From a checkpoint of a small audio-text matching model.
Training: muon at rate 0.002, batches of 64.
Data: trained on drum patterns on synthesised drum kits, 26041 training examples.
Rows from block 3 of the audio encoder of a small audio-text matching model, named by matrix and row number. Each number is 128 + 32 x the weight over its row's rms, rounded and kept within 0 to 255. All counts start at 0. Numbers have three digits each. After the name is the row's rms in percent of the matrix's.
After each channel's rows are labels from the 100 clips, of 14976, where the channel reaches its highest value: "peak on" is the class under the peak; "strongest on" is what is common among them. Only what is clearly more common there than usual is listed. The data: drum patterns on synthesised drum kits.
# conv: width-5 conv, stride 2 (encoder.blocks.3.conv.weight, 128x128x5, each kernel summed), inputs 86-127

conv.116 101:137142090117180071161140106124112144135080089137093145125112108101123175087176143170096190162152147148135123161124145134116102
peak on: kick
strongest on: clipping; text has "clipped"

conv.48 102:143200169161055130095113131083113147114106134119141115140119152086133112158139090141153138130132116084154112112109057140145104
peak on: kick
strongest on: clipping; text has "clipped"

conv.27 093:077056134104111095151170126149067146137125073129075158133109173089108159130168125097152103190108111156072060124095114095125137
peak on: kick
strongest on: clipping; text has "clipped"

conv.8 109:142154109106081117158132217119099166128141119156170153166145154101155060119184110148133117135135137110158108108108132080173133
peak on: kick
strongest on: clipping; text has "clipped"; muffled (low-pass)

conv.118 111:130113114152111115109122153119188139148081126064186132125191139114093108104153140159108143131123109134114136168116126161117103
peak on: kick
strongest on: clipping; text has "clipped"

conv.81 111:120125113145172140093148163165094127155115114089143154148133147142161117186127169157154136120135138128182147138123055184120081
peak on: kick
strongest on: clipping; text has "clipped"

conv.79 099:123127130134083143176149116138190126123110095163089115164102133144128136114130106174108137082169130116104164108153094153102150
peak on: kick
strongest on: clipping; text has "clipped"; march

conv.70 090:140107132153065108167162092089177047115137112118156131145092136095208169116104164152152089111108130179155118081084196145158170
peak on: kick
strongest on: clipping; text has "clipped"

conv.66 113:108113163157129187158189159128062093174108118127133136142159183099111111135125135104150082087118144191129054138092138082158181
peak on: kick
strongest on: clipping; text has "clipped"

conv.50 092:152180093143102092073082103116118086101130117175101131111078142101162106151102091123147121187134124101169135135087163091120141
peak on: kick; snare
strongest on: clipping; text has "clipped"

conv.86 105:130109085128055099125158075155105143152107130129132181058098121104145101111131155114126151118114111081193135103146069094127111
peak on: clap
strongest on: clipping; text has "clipped"